A small CTC audio transcriber, trained from scratch: arch ecapa_tdnn, batches of 128.
Rows from block 9 of a small CTC audio transcriber, named by matrix and row number. Each number is 128 + 32 x the weight over its row's rms, rounded and kept within 0 to 255. All counts start at 0.
Before each channel's rows are labels from the 100 clips, of 14976, where the channel reaches its highest value: "strongest on" is what is common among them. Only what is clearly more common there than usual is listed. The data: single English command words and digits, spoken by a formant synthesiser in many voices.
# c30: last pointwise conv (model.blocks.9.c3.0.weight, 384x384x1), inputs 192-383

strongest on: /f/; /ɑ/; /oʊ/; /l/
c30.140 [ 80 199  84 122 130  90 135 140 127  89 178 124 136 137 184 131 198  88 165 119 141 115 132 142 156 100 117 177  60 123  87 141 153  75 127  76  62 170  96 139 171 122 147 157 137 143  92 149 127 117 150 199 108 106 153 170 134 128 108 102 182  85  84 162 152 169 163  98  76  65 135  68 170 111 137 118 147  78  66  90 122 135  97 157 109 151 112 143  97 145 176 131 133 146 105  90 114 153 107 114 104  91 172 145 133 114 121 142 152 116 126 133 172 126 158 101 177 139 152  75 115 157 100 126 130 101 144  71 152 112 146 159 127  93 102 128 130 103  99 110  97 114 115 152 155 206 215 147  89 145 121 126 122 113  52 149  93 174 114 136 108 126 105 150 117  80 160 126 103 119  78 108 143 187 176 124 140 161 149  99 123  78  79 144 149 119 102  41 138 162 131 155]

strongest on: /d/; /n/; /ɛ/; /s/
c30.340 [116 101 111 137 111  70 162 226 104 158 182 135  81 163  93 131 110  87 100 155 124  77 106 143 108 142 137 109 114  99 101 130 120 206  94 151 112 191 105 124  89  78 133 204 130 167 125 151 155 152 106 146 125 152 136 113  63 128 141 145 123  98 127 123 128 122 177 118 144 127 104 164 175 132 157  72 152 138 104 128  49  94 146 129 151  53 122  72  88 109 119 140 152 115 123 126 103  84 150  88 132 142 150 215 111 121 125 109 148  90 159 146 118 123 161  76 186 133 172 127 230 174 146 151 157 185 123 173 123 128 148 130  86  64  82  88 148 123 148 100  81 129  84 112 125 108 128 117 126 172  95 181  92 115 115 147 173 183 160 150  99 136 129 127 104 125 134 110 130 157  90 127 121 191 145 135 133 206 148  99 152  89 141 102 194 146 123 168 163  73 133 138]

strongest on: /d/; /w/; /ɔ/; /f/
c30.201 [146 134 136  79  98  71 153 153  81 160 117 167 151  91 118 121  86 113 145 114 148 117  95 115 130 145 113 131 109 128 111 186 113 129 112 164 138 121 149 188 126 130 128  93 138 141 125 124 131 129  73 122 168 122 124 126 169 158 127  89  47 177 118  84 148 145 184 203 157 135 171  65 105 112 117 121 130 203 126 106  91 161 105 120 131 107  81 128 159 119 142 108 150  74  73 230 146 130 153 120 148  96 160 108 128 112 111  96 139  92 160 135 166 186 121 112  52 136 142 141 125 163 153 141 129 148 109 122 140 124 128 104 114 114  73 206 143  92 128 140 117 169 154 109  72  98 112  77  91 106 169  78 127 131  91 171  99 110 134 156 158 177 121 180 143  95 119 180 153 156  97  76 114 134  86 194 101 158  97 108 154  84  66  83 167 179  88 132 142  70 118 101]

strongest on: /d/; /n/; /ɛ/; /s/
c30.1 [135 140 125 165 110 116 213 174 123 118 230 113  95 114 131  70  87 141 133 147 130 141 175 120 141 131 112 126 124 129 133 132 149 105 140 123 126 117 108 149  86 163  64  70 109 157 129 128 116 119 174 182 106 147 153 122  97 193 142  78 108 165 141 144 138 138  90 145 139 116 107 145 132  75 120 140  50 169 121 122 132  91 117 101 125 110 180 129 132 109 142 123  90 158 158 127 158 143 140  86 140  64 128 141 133 145 151 104 138 122 157 120 124 131  79 122  95 107 157 117 104 136 137 192  97 186 166 163 106 115 139 145 119 171 147 151  78 106  85  99  95 201 114  97 174 177  81 146 136 125  89 187 109 184  72  94 120 185 168 132 138 126 124 113 173 129  83 108 141 138 119  92 151 156 165  70 120 165 160  98 144  93 147  49 177 111 145  92 123 110 125 159]

strongest on: /f/; /ɔ/; word: off
c30.156 [154 214 106  60  89  91 102 142 120 134 182 108 133 110 104 114 122 149 163 155 168 108 156 156 123  88 120 106 124 141 109 134 229 196  97 133 115 115 136 112 145 107 100 137 138 130 104 129 113 218 153 149 143  81 128  94 140 131 173 148  98 121 132 101 165 157 120 120  79 120 143 124 116 143  80 117 147 134 111 112 159 127 180 148 164 146 135  81 118 147 107 113 119 134  62  90 106 148 142 144 154 133 118 155 117 108  76 155 114 180 155  88  90 103 147  52 143 163 174  86 108 136 104 114  96  66 124 150 149 146 113 125 110 112 187 197  62 181 133  99 152 165  88 131 137 191 103 135 126 151 172 128 157  76 156 110 109 140  91 161 128  98 103 143 168  77 156 139 147 137 121 162 119 116 113 209 139 129 198  60 143 122 192  74  90 151 135 112 130 151 120 137]

strongest on: /d/; word: send; /aʊ/; word: down
c30.315 [ 92 161 164  89  77  81 112 184 100 209 167 192  66 146 133 101  78 152 184 125 100 117 146 160 132 138 133  89 135 120 160 117  94 163 106 175 118 134 137 125 143  96 181 148 125 147 116  95 206 118 150 106 147  83 125 101 132 113  70 113  64  92 100  89 163 154 108 124 129  85 165 115 152 141 173 114  60 166 185 141 206 115  49 112 154  95 133 141 128 174 134  59 140 128 124  90 154  80 122 145 161 163 141 121 113  94 135 104  96 139 134 164 138 116 124  92 160 119 127 144 136 152 156 127 194 133 109 116 174 225  75 149  99  99 138 102 137 134 165 159  88 124 110  55  82 159 164  90  98 117 147 116 201 103 162 100 119 129 120 148 125 131  76 197  89 122 182 190 118 123  71 136 127 154 122 170 113 206 121  96  85  81 129 146 178 126 105  99 140 133 148  68]

strongest on: /d/; /w/; /ɔ/; /f/
c30.209 [122 160 139 145 101 167 165 119  90 196  93 191 119  90 125 133  54 146 116 162 147 144 159  90 109 214 129  34 171  75  84 114 178 129 169 148 132 126 121 102 129 105  84 127 144 133 113 141  90 156 136  89 119 137 144 109 128  98 172  98 103 169 124 133 130  96 116  66  95 167 124  90 139 118 182 117 157 151 118 151 187 115  76 111 124 104  91 107 138 161 143 161 130 104 131 136 130 170  81 183  97  89 124 130  83 116 158 179 113 131 115 113 124  90  80 108 188 108  75 112 199 127 181 126 133 237 153 127 178 153  85  89 110  87  96 117 119  94 111 137 191  85 117 106 130 140 110 105 135 147 159  87 165  95 163 177 113 138 166 114  56 124 111  92 103 164  81 182 132 117  74 168  96 148  74 155 152 167 165 120 191  96 163  54 161 160 110 122 117 108 226 152]